A small contrastive image-text model, trained from scratch.
Training: soap at rate 0.0021, 12300 steps, batches of 256.
Rows from block 4 of the image encoder of a small contrastive image-text model, named by matrix and row number. Rows with one number belong to one neuron. Each number is 128 + 32 x the weight over its row's rms, rounded and kept within 0 to 255. All counts start at 0. Numbers have three digits each.
After each neuron's rows are labels from the 100 images, of 14848, where the neuron reaches its largest size: "responds to" is what is common among them; "peak on" is the class under the peak. Only what is clearly more common there than usual is listed. The data: drawings of small networks of dots and links.
# gate: MLP gate (encoder.blocks.4.mlp.gate.weight, 640x160), inputs 80-159
# fc1: MLP up (encoder.blocks.4.mlp.fc1.weight, 640x160), inputs 80-159
# fc2: MLP down (encoder.blocks.4.mlp.fc2.weight, 160x640, transposed), outputs 80-159

gate.11:095112107116161146145153162095127112120216156148141124103117130101124213105106089153083086108120161111173155162156131122143142112090082148152101148153142147132124171124185114130129102090059133138161133119112168090105140153148072106131203114
fc1.11:100120140108131095138157116136138116099089105117093087120115149163054107184145123172142128109112079154085085127127083118161160155152171134151130089147145168088171119160084078115093157139131156061097172122106149144105088124196190132105168122
fc2.11:139148141174139105163129120134117120086086061088093061134141164115111081150082110147101114180088163108076131163118114215134146157167186095121180096117170146145111133155134110133126136123122118162141038151067150142176106146120123113024078141
responds to: nine dots
peak on: link

gate.1:154111136148223132136133159135097170163098114111138113173131182189131112124245146117150121088159142115090090117122105170144103109115186202128134147134065120135113113138091180130105100094092061169075175139081140149133117138123089186147137163
fc1.1:134142136172135117150122134130147094100122142106103142104120094130149077140149120080137109205109143107115163112122096119100113138128137055075163136138232147139194133165160058104096161186120116122242103115111155087165137106104133089150092149
fc2.1:138109093111106160173180169112135149149171169112145079133115099130106147116122156128129097191129122148077091158142178128133134155103110113168144117108111102196092170155160140116074069152106151055175090100106110117093135129173158102174109086
responds to: brown dots; complete
peak on: dot

gate.21:071131092139151158115119116092172123120136038124152143146076176118159065080158102153064104161136149151131167118101122084068169184092101145098160117135145161093122141150158165095139165113119144125118149131181160120088106064119131182164119111
fc1.21:137079114102116108130204059118122076119127117126133122108111074173128156158118117172190132103088139082143137152112096123107118085114153126122156084099139151143126101047134142219139089121101079090129111118100115121139133143176206102133143108
fc2.21:102092115172101121102131170094126103141119077155114113128106150087076163082164114127111129148097093118122150105185101158150157187079166201129150069193144133106141168071125143072062090117131116125134194093151129130172152079087152105105141159
responds to: star; nine dots
peak on: link; dot

gate.252:104089107109154159059130125098116125143111193090078149130096149156118149126145169119122135152140125147109109123164155128138137110120143118105154082120097113099124155178159168167132122118163098116192164169130090122069166166120118108038118162
fc1.252:135093107142169115135071118127136164145113202070079112186107119146128106085121132120105144136133143133108111142130148131166101124118213156109153179157138160119071103163125080099153110160166123109173125119133164163059120176110076090075156162
fc2.252:110145164126110115081157093167135131138142184195179096076108151104150147145136115092109187134171048095121087129094090151106144122133119149192138146105101111123153123124077136189123137090091133176186141152127119131175100075114126151182104118
responds to: black dots; white dots
peak on: dot

gate.90:067104127178103120108200127131093079101159139149055185150129102214125128081096153129122171146170113145100129093188112173186167122126167140126097161113095149142158131135169107137171130147134115111132118114082080102149164048126113184120157101
fc1.90:138160203135098136102163138105149082154086143122112171158134091185134110092081106044077166111173148166110134118160125175148150099092167103131122165152057123142134171172183127120156113177136128093119092094132068119038103075129096123111136086
fc2.90:134126154136102127100146158120204117125109077172154134131096168130132130184132122151125061159077104146116091147108112160151136117117100137114104126135122137131097124182152085134105127132113124185151107137124162159095144214139212099090099192
responds to: complete
peak on: dot

gate.302:164151140183122104126129135040099182074156077133105093092132143164088141117102125067118129107175051104110160127154113155134177096142149141187102166144091067147144076102104079170110159109071168094133116165103126164189133136103124090135149104
fc1.302:109121073099121175134128110086093177172178133109109070164092162098096163195180188153131137150114171127083175076165136159153129105151132130121101122085111111146091111148172117190160027134145119157142104158145081119129122134105144058068110153
fc2.302:155118106110120191138150082125188103128101115140183145104161115113090168140096142145159143093094126128188089124126144134179101133090085171137145079155083160122108175145064143166124150109078146135095088096113093119069099150168141198107089123
responds to: complete; nine dots
peak on: link

gate.289:160246153125144175097144193127152156140169092096101084165106084139131114122190173110158126095086140094155107139133122078103121152129104129182093110150069080133120153156124107159091105131118159123122146174157117153181108109114070095100161151
fc1.289:131051107124124132181122084145126144117091165127160140086103131117099119145107093180083106139161136181161127203160157106162118099146084103104127099125160180118203119077124153140177154156184137137150125088066099119153119145127112139128099155
fc2.289:154112150158142151063102125152196111177117087129130139096111157114109189113140141145183096101150114149128094082122178171100103141117157185120086165203121125130103144056133117158069122125110122122130105101161113109053179100124132074193128157
responds to: star; nine dots
peak on: link

gate.180:141163108155140161127063103103133164122138157138111169124149105223062127127123097087112155099142178181134101128116132106086134110130146146131092182168114083167145158171120124122117081129170157090104104193162126156126123090134084143170115169
fc1.180:159137136116206145134173125150125086163108093185146152135106131142129141147146095127107091121104157104081110136142129115152128092172196149133146104168036093123106112148138079181123116207189116135145116031127079153078156127145073090131087156
fc2.180:124165139232122111151204132060092060058034145179110154125132138097099112138139156090107101120103166162099150143153118128100151126101130128116135099134174119159155129156120132111128124085180080166110093133160141154111126131154114152109131212
responds to: complete
peak on: dot

gate.290:112139159115104142064128115090147177095204114077132126112128163127146130108145137156077105182154134097119168124108131171162136133091118126146067177094146173102136121147140144137100133113139157137096183116156139126160111108147144110082105123
fc1.290:073105154132129157129160114112101165077212101124090097080117125094143147115110113157114145075139136179071156163097106165117099111135115196163036156104167145112150097123154115149123126138164112138152063206134129151133124135136155127113109128
fc2.290:173103124101136121166163111114152118094185105093131142100166117132119120120174218222121118166130200142183104130115153159137137184173072135129118161136111140157117137161088145123091150081149121119140114149129109186169171086168098107163124116
responds to: nine dots; complete
peak on: link

gate.484:139152144121120161131160156107136133122154139136151155137115177184143130143119123147120165053150168091115165153082099097170105149126113088115163163174133131138050125140197100118099134070103168095148108079131152090126083105108146191117141122
fc1.484:196150165171100181092123136188117091122155150127194132144164122131146082125170127134189147099138098106191174126203157161134143116112064172162172080148174137150119161104098201183152159203120153143146147149081182083151120169113080102089073190
fc2.484:096124153107128124047093192048103156140149095153114142103156174153154178160115109158132139157138138113146177166090117107128107132091223163189092174068122169133131098139111118126077118083198166111064145116170108119107096120142091128135104125
responds to: ladder
peak on: link

gate.157:160129123160115116175127150128138126138142044147143124143164200156152119114118080105111153151094150148131057162164087116135126094137157207061142107132101157165115091197098156152109133135079139082119178099095121088145127101145110155153147196
fc1.157:084135078077121106108138119065147137057140163114108098140137084092082101161108150135083142173127139055116179187156141143134156101053080112180185124149105089168154113136157173103147167171139047123119090145143116134152052149161212125132150123
fc2.157:121188131122143164125140127130163126099129174111186087119110075200124090147189122137109139202161184108131125146112109121170150158101159115190159094085129162194167159114105113130154102159100079113162115127157144049139132132120140153147150198
responds to: green dots
peak on: dot

gate.401:160121147141105131160065085129146173123090120161117154136102162167080072133153126086115175145131091161134171116128119202170140128137071087144111156153172058153143138159144118169165153150100078109097110180131140168131123131132156113088154080
fc1.401:140127064094130135203068118152138154135087122117148161140101125175090142188124123152092092149092112168093166118106092144164129142166091098086119145163139080146079127102167150129164130106094130111100075160112157117121114175115039162105142084
fc2.401:094149145086125120117239104133126166161146132148139135143171156181101137139140121129166096183119067115132135087118070065144164108117143135179063102109089166154140175142147156119136076145163127156134121170092155101121167139110093142119143162
responds to: star; nine dots
peak on: link

gate.53:058111200148091200146138093142120129120183112141157204105119098149133102121172120115151158134172140167139062148142114167162113106132159119089146131155072159109119188049141163119074171119151100168121081119156120130145096156128160189112073099
fc1.53:148104210157149175109153171195111142153131170119116110119147135155094102140101126096165121148199131097124151148101164149137119106194156128099131139121132056076126094115167105147098145143159134066093094101158104138173121080110079157125125091
fc2.53:121133079144143133077144187177100121149058089167170088119173130092083150117032141110162145117143197122214076145129131042135130122119113091120161120126113066135131076122126116150118089142132151117113140107162054156106091141131202132145121110
responds to: grey dots
peak on: dot

gate.417:132136112136117089133176103078124082087185121119036125141154174171162147094118121122182138157136179146112117087138159106155116131141157118164150160143142136102107114116148134176137077102172155146100191059121133176138087082166049140166224111
fc1.417:131184160104057113112142134149154096145180114148081179115130144118126151153192106074153142155134036146137117123133145103125149110077173096139161134148073134114152135161103157131093097049120148091110168150119206124089178088085099138123164155
fc2.417:197195065104057128162097176077126150174071150080134078133039046120139120129138163095082181127115124078147129099133076139141132124166103122131099143109122101079174118120118134098167082134123109151142173173126115131154111139092152118137131093
responds to: complete
peak on: dot

gate.270:124171086087114121174113195149071129109154083141156088185103150132112114196093122157156128146152124083092180112156095143175129113092097158154165151117148109136104077097150170089146142144060131109126115074194089084199154161074166169148153177
fc1.270:109102153117119105165133176119111117125067088180071116162134134144165125207157116166137057164082168136123099110127121082170180126118209093169171139121081127143124118122116144058158108109139117048083094156108152088150145119133132144143142154
fc2.270:102067089125145162160158095087112136101122119151090130102175137072096093149075151180094094135112154192112115181142177106088126152115104181083116130159163124066096121154110144129128074190170145155135169091114144115133149102140216106148133168
responds to: eight dots; random links
peak on: link

gate.146:161154109145094117206113115111121143117119109173123115134158195117117069134185131116104111144118114096137108085113083140161129171152190148183119136129160152214126130148132053104064146172118110130211127068085098131106099121135119111166110165
fc1.146:101113127120152156050119142138145079125127145090147153136113047120171155113101159123136110148150145133114144157138181084078132065100074132109134083117106084073138111116138198137157122104138128125035120203201152177128116138159172155089140083
fc2.146:163101108151107054093092105131109086153118152178161106080128117136131092153148131145144154172131158073108120199126080117151140129123131114170191115127139154113101132148105061107125127136126119153106144145106160188141107118085121106175195146
responds to: green dots; laid out on a circle; six dots
peak on: dot

gate.88:100132102169137124144130193159067114116143153161118109122137118106127151116149126112139138139139128164097159150132062123127075099149055097150114109074129147120059132140166132149091129122080120084033130140154112074125151089149156154156137114
fc1.88:093164135176130157114149163124088161086143124123131105090136120122113148127156115112130130135183154130123136157148119170107057080169104104116120125110132090130101150148156109144103131147049131080055093159172086080095147063132175144151123126
fc2.88:141097071149147143090150169105155115114120055062121129136086130114120134147127109152117114119116051116140175064203105110142132115160125130110167154137189142117115138134104148154117149139134172195132135122084129098083050169104137100116070105
responds to: two groups
peak on: link

gate.479:125024124172122167109078129053169173166099165141175120103113174128107168149110120096090176107127128153092152105145119171117099120136070133189074154113199108094124128103122159064135192122136130129147146123228137128161175151157134145161113140
fc1.479:093188097110146120164149175111154080113168089119077068147117103108167157178107140080159070142109125116098124126108143068118148160142159129123102144090072082154081138142168114147106161138161118129158140167128150097166139121077113073153169134
fc2.479:092090142177142170142118145140125126122132155153130189150078151138084103061183113153109185153119126137167165123157122176168107133081123127155128092153131190130139126087111110091122045085182159106093130073090122135049142168121218141172097096
responds to: complete; star
peak on: dot

gate.244:071098145127117098152092125158040126150145116170104164139110133134135088101133178120116121112050155091120093061146131133182158115109198131172094169139077066172079143125103124112167129077086109158142148098151115092102113187099083141134108138
fc1.244:193068087112137187101097096120176107138116073122113144124114103115118185104125057116133094140119118131090168114123119170123122128149109104128211143135131107100168108097130152140124085187116125135137139171178184123115166132194142144126099047
fc2.244:129096115110163092153108208157190132142199122142133051152151132167083152115167163127160152139187162157088159161147170143152109143154074133196141072169113189121103133120110114157156149127128183146117155141071149152134081166131177131173149167
responds to: brown dots; white dots
peak on: dot

gate.43:155122107102164125122144148142156163117133124141132096160149132075150129082082158074069077156141160107120146102065164121134118143140086114161128107140125117081111131171152126146169103125066137073121164094149098121101083134106071117115144208
fc1.43:131149152164148106154148104135121147091138118173115139093148135089147155119175139163164137165132178175171088141106140156103106160167133090159129202128168189027183075105102131136076126144155095153136159144097111172128186145152240155160141082
fc2.43:155131089114146083146138140160149123086043076142079075124163043102125059149161086150125125176107139136118130090134153111092117046108187066139117079109102098137160101162127112149119122152145120120121106110080100163128106090140119125138099121
responds to: ladder
peak on: link

gate.281:092167106105140154152106148144110107154159132117126168102096166116079144134083123156115107137117173102112185110100080113082095154098110148179058144149168162114082117092126150171135125138080149130142120174122099068126078168114139108170123149
fc1.281:149119140159092134114117132148123113145086154099142153117151173129155126238174130094108181081103106120129085118159155136134177154134205170142150147147100141135156097145103114082117136094142206144128143085143140134125164143128092173137113128
fc2.281:101116097075143146155107137169114162131103104157087120118112112095115126102074059122106106166123153147108123096112118110121099122170181100115044106160142153052114100166167142106155124085066134098145119180087123127116150088127188135116175117
responds to: two groups
peak on: link

gate.432:148115113072125116165100164110107183138235137077088114169171086088111107130172131103115163101171128142116145143122107080134115169176145135156131116144080101088066114148134176115118110141113139102132079177151183058076044148115084173172109116
fc1.432:095130131033138089112132098121130162107108191164113120107129138110107093133120071166119134111122102114098124096138086153133104140145115136120125117137165130087093132172115152077110095128129125137149118191172122087159151150158112195131124199
fc2.432:119126180255100161073056143090119124147103140171133106106076129180155142171110116121137087099146122108113108117164134125134100150112130144146091144128083164131165123174151101113149131128122091131120154090055129133173130126083136105119153122
responds to: black dots
peak on: dot; link

gate.173:160188130063097150119199141090116107106084114097143115119124072184119123177102121116110140090025124140145180095136081125116125098114057140095155081156116124208106113102116135152099181144099088151098083117187073094177103139114143152169132127
fc1.173:142176160122095127131160090076097119093083134128173105129094095205130089126111148135149125113109098148094066094146105138092069115101082126131162174189108152230122150130129102166110153145112121115108089121137052125098120103145154128127138112
fc2.173:141112096132151096138108087134094062130123139146105121128129175100135195131160129173188134124198094045116148179148126152135115049177160158149106124054122123160162109196097154142147094120180098101113132122118148150132138117122129125128143144
responds to: complete; wheel
peak on: link

gate.77:097145069087100113148121105125191115149176183111072112141138092133118040140159065113097088098116146141173132133152152116142127168122123116126186137170102171115089070089127105108084129150091105103131111134148109174102148140138143140124129084
fc1.77:137093142095136105061163112118129161106164102175106052136134113150136142123155175113212179167152114106125163081099110123075130100147107115136088099126124138199126131158110150114126092148175098165088159114125102164172093067111142114160123117
fc2.77:113153091106081118141139191144095126201147068180138134139125094090179117168126129135149211157121110155139089132174149146124102117140119096117138107186112143091096161184150148117176120081207125151125131130175244116158168123129140080102137158
responds to: black dots
peak on: dot

gate.575:090104097117159182175112151114116123105167152122155154143117109106098146123200180109159147106166090090071151132126090124144122115093116120064090163174112153105135145098210153092159129111117049133152057126074123115181128095156052159162133135
fc1.575:072109108146143156201121115124151090188193137170146184186077136090168129115150099109108162129084070127134113108137118127135145149108125123044113116154108131073116145097183098087147181165156048100139084069087155137176119136171071168138115121
fc2.575:089089133126067143166035174140163163086105144113138119123151173173107113146134147125119159189174116111145145170123132132168132101171100134090155208132142148119112116152103162137160083146138060149159102144074191152131107111138092113141131113
responds to: grey dots; teal dots
peak on: dot

gate.518:141091100125116126152140119116090135140138083088063099201134138121146097136119133143120121200118215122091137161162105093148144141094126112083152108136105109135147088092154157089100135144163122054089155141175120134090141176161094119142139217
fc1.518:123118196112121120120138107103178116145112191174184176101131177119139165121162114103074105118133090139152105098123108155120103112181156129139110068088141127147152168151101108135170129110107119124198127111115125129185075033113117127145135099
fc2.518:123141081176106071186115145104122149162114115115080104201124163134163107144103145151154095128167188091105125169103159088143163151100146139101125143114055133188148115070183096115115091153155175047069152125132130140092146177165086113130132142
responds to: grey dots
peak on: dot

gate.563:114145112128155176055117114146121200182183150074109144132124154120186145181169151059051161120119194151142123112087080062100108158140154149117129156151101109150078059145141159156140147090103097148092119116094172124148143087092084105099130164
fc1.563:125113109183129136084114141110122137149167159102130161109131199067117127116167141064034119072160148116162198119149121115110143128123164148121142132124091121177121147123162184139159171116161117178111068103060106130117177119152126112079133128
fc2.563:132126182083122119110192203176200147075087118085126095151126125109057063106092152172109091136094152101114077148073156130143105158148168143115105140115143184121115125133148146150166084169076125171121121080118107083127132126134165119084111108
responds to: brown dots; black dots; star
peak on: dot

gate.550:151138149115112120140163186117141157112197167160160083091136164046150173131127111144159112163143114138125194104185148126117077075171072098116158150090160088174104148132155115106143176104116113131072097148138106125129089113169180106101108117
fc1.550:112143104128198135127116103160156092150024142105096121094133087186108099189167118107114110099116129136161127133112128100104185160107154137181090079129125121120136119113033098140088118168109103108164151075125167134140145109093072159110119165
fc2.550:110147136133107151086116176122104119109088084131151156093120127089141104113131144131148164055099106144076143134112160118083162127115176120076114113112124071135118113170152129139123159122149137139101080138188161191129186123131130103074133172
responds to: complete; nine dots
peak on: link

gate.491:091124131148143152103058057082183156162081163149107141107076145087123153138163141164137133121073152105122093130124142125141099124099077141142120186179164088111100137165083142106085119120161140174078123078110091130162152182154146122140158131
fc1.491:127161134105179157165078147104093074117193124106097139198083093142093120146145133125178162121109093107146134130162119149206111103113102118137142158098098091147139042114128158122121090118076109133146126114116140168108110128133112119123144117
fc2.491:054121121108086118072105078084072046096187131121127180185100174087108169157138118097170124121160169119120183139160108143088138087056131114141087136102103110131181137066131139132129145143119071112138157160118101093142093135115166086172086154
responds to: laid out on a circle; complete
peak on: dot

gate.315:145091103110150128149144151198120134094234158095119138133109194140120126110141147161076147139128136172110143096145101111161072146192082117122131160161114132122113075109128177165187207120112170090113130111126157172125069201121141137123076184
fc1.315:172105094068134116113053093182142141221181172133106143139139144077124105149109135216135124107172150142086133112154149105105132123158161162105153062130188163133101165144126091110107110122148139050137073121157114169144084138094150171127137155
fc2.315:103092171121117135162098116163134154021030160191188114106160110151128101135150101101149169138105117106184127106084120154108115108154184125103101130117143144110063180133109146090138169049116086097075133141127148179132105089139101152162116130
responds to: grey dots
peak on: dot

gate.262:104155186167078097113112187155125118118146121117128166118141141156068160120150121166147184144153143138196045150146115144098100141095180114126164112112121086144160111117112116074155124103069160158150112137110098138091100092132084156087154154
fc1.262:107191123137132102109166080091178120087153132081120109065131131175114127132157100205167150129196112093137209135143150124101106144108153135190114131124136110139099087117152142103126144115132119115191110145203139200138141136122161141160085199
fc2.262:130100118074208134101095190169098130135141146140162107084191167131103120148100168095172125140127048147066098137121167087158059126145118139148125211121131185130174113054148101157122167142138146150128095161144113076078138179106141114169151134
responds to: star
peak on: dot

gate.271:105132054139068161162137161142181125129189119112117140117075098154186105131099062120111157143152136102165095114162144154125088074104108117133117151151108078124166124086096190130127109108089152117105140067057113065077134118101114136117074157
fc1.271:056123100066163128140103106118053153137141177157069105104100152155160134131137118157091141129128128121104120131145109070121106140155115119148142162154164071059116091077176209183131109088092127157155163181130134128118114171147146152106088124
fc2.271:125099203034103096113106145159069168190117183093117125070141130164097157116115151150140138138082108133120163099211114115088192125127137104113108133088138139110096122128112136154169049101097141093108192110170189118196117116120121140160197117
responds to: grey dots
peak on: link

gate.606:081116124173162086139169101091083160117109149159150112192195119077127076116220142121139149080085093102159170126133137159102162127099099168122082121104206133089102106208144098076140126171074110143095142137089121133083118169111152125098189123
fc1.606:169204133115039128134103110144103142123157181104162148136165125079139147129072151145123125098180123156093077134165097115141144098094138149149132152144032159113169205137138193145179141119108119138177150133109184137119146107146124146117131120
fc2.606:114126180125100138153161094162091156092119211069173136134142141122052117149129102142105164122192114137162036147189164121139083110187139148106140185125157178115144137182134093130148197140135148143125111096097070132136145147091098114098145098
responds to: eight dots
peak on: dot

gate.527:048090115080146133167114116104133056126125130190142099116097136138095107124089128184126086110136143135144101071193093111161132109084156138121108138157100090121108172121082142119184214105112104117109148122141042074149117105142104145138100165
fc1.527:092184092063133116167111114129077055102075120194157132156097137137102125112118120136105136076130142145122100092148110101171084171082120119106129136136101073145079140186067169143134211126114076118128162095079091084169170144131118149135140211
fc2.527:102143164132131087137133085092216106139159064092126034147079143176103168141118119073117147074114098140093153150144107089123152135144074125112084189128115091117142137125131130106118117095183079126149119094183114159138171132072171065126119031
responds to: ladder
peak on: dot

gate.253:137100103105160074067183141122162141064160160142088078149131147131146188135149099145166101173156111103106125108120098158113086137081181177142175114128190163128155172067170149117100152106116093151097125099177141134115082126108139113094129080
fc1.253:110139198070151129096148081123127165073123118110125114110137122138159167108168158098143119171185130104135168128098097156131128152098130168105145128174182109146116173132089130043181169138131142138138100106173084076157117178099082179133108087
fc2.253:157120066105203139182076100135140145162093135143127133132201124111139113064074139120101159114096127145110188147161162122173117072153133130105102138101131082166114160115085098111136209121091106105138112187117114126108078095102086133121151157
responds to: star; complete
peak on: link

gate.452:178137100118122152108108044076116106144135165177111077147170201124142135187155108134143132154123135126114111101118110104123103119122118078114106177157125128131076167151137153138132102117150083130137178143123126085158160117132169148084079121
fc1.452:142114092138167103092161167101184120150186094153146106111174169141089188077043184149160108120168135146146123146172100103139100103162126153158163148078113116118100071092133112081090071123154177118139124165132099131194107157106142115091089135
fc2.452:158125064079072142141165155175087122107124108111148191167168150106136122131087122132180123085135179142149069124085179104143141091172155104086183110125154091152109164163075150087072144154129131118135107072180147104176123134128096139194186169
responds to: star; teal dots
peak on: dot

gate.56:136131151100184133111146146151105171161153159101070148134122123168118136088165067129146165127091152119096120116163190187116111124152141149087081120157082103106045100182108071138218126094103149118112116129144091150176131115155134130183094058
fc1.56:128108188111144150189118167204133110067126154109116113167118071149149100152138089120100144177151165171110121170143119186167108159134122116127199122158111144186101132150176096133091202123115142124122113175077160155172116109148123115161142152
fc2.56:168071170145129149144063100114125159142103107092124105055107091167090133110152149148108130174125114147145158113102138138092069114119096087106116183126105132184135132094130123152136141147166121121177085113145190072104148123084082133112174116
responds to: grey dots; black dots
peak on: dot

gate.283:114037169117163150101148157128112229138061165144141118101130129117057117082098093157145160165175104147145090091146099132111163094089083150165131089139181095115134113096153144122131112116130113125061125163125106110164104164128144176161083128
fc1.283:126124123172137096097190129144126143092113188161113155081115140135141127178151140145108080111137045138103143161173156142140106099105116139078116121121222135156119096155045135052102150101121094105135166086121111168141104148157103147109115113
fc2.283:115136135070131108158116147137138134103146161036132120097133137122113149121092152105159150137118179152164119103172110079096149146136117136135142124116116142143140198088139106141138102124132146152095082186132128206138078149154149113048137073
responds to: star; complete
peak on: link

gate.145:125108086096114172072152175141102119113145168110118190131091149192202146047133091135087162129165133115105100166133081126142160098171161110140143196136091096115081112190194109143120149182139132113117105161093105154165098138102144140145130164
fc1.145:095081128109153213196123141115135096152153146101095157113094158162103150120093139071153111118114146123116135096214110141130177034156133101149198078153162103140110099139143084096112225169140074108133044142097142143142130119122166124131123134
fc2.145:118151163119133121132169207143104151069121172161165136164164114126102170169114121103139174134141128098113092118192130130140152188091111081184086160071103127119145171062100136140120109129140129118116076118071041156168134138128128124121119129
responds to: black dots; star; tree
peak on: dot

gate.524:112124105088185159180154188116107142119111123189101120114103102137121154151110155109090160157129130091116179138118094090100156174141129163164185155039111153023135138133165142112165143122120075126135142137198110172062113126154111097102101115
fc1.524:110122085104168255163164169126130162130134172139081139121119086165143102131126167074113105126141121115092125124138129109147113176160108136156147150081136160053094130098134111110123132126094091135122133087097127124074171085092111124095115135
fc2.524:128176101132136073126131156143144089140154133158157096149153118146124101168174091146129138131153124130079170108124113148121081102108126099162136070150097155067156114191138101124103101121082145164118101091109126096109077112138136087157153135
responds to: laid out on a circle; nine dots; complete
peak on: link

gate.236:110071154166136118148118186158115129185127151113088104139092105134110135152158112096123125136122124141080119161165122135134133150090053109107049080120128149145116102111133136145078175079104166136170143092070131077053134133190065125161108134
fc1.236:110117114136140113170164141131065092053160122195121148075184143187137142099078137146170148145137129126180118126167138110167186057154199097109127076136053108161158169120152089138163087142131089150120146102100114072118112102092148158161143141
fc2.236:113134136094155101082139137113151150141118125113160107119055068080127166136147124133119130109117132135120146157176130127114121107062000147135044164077105151171114112112145181172167170094105136126137156170141122152105131179133160105134100084
responds to: nine dots; two groups
peak on: link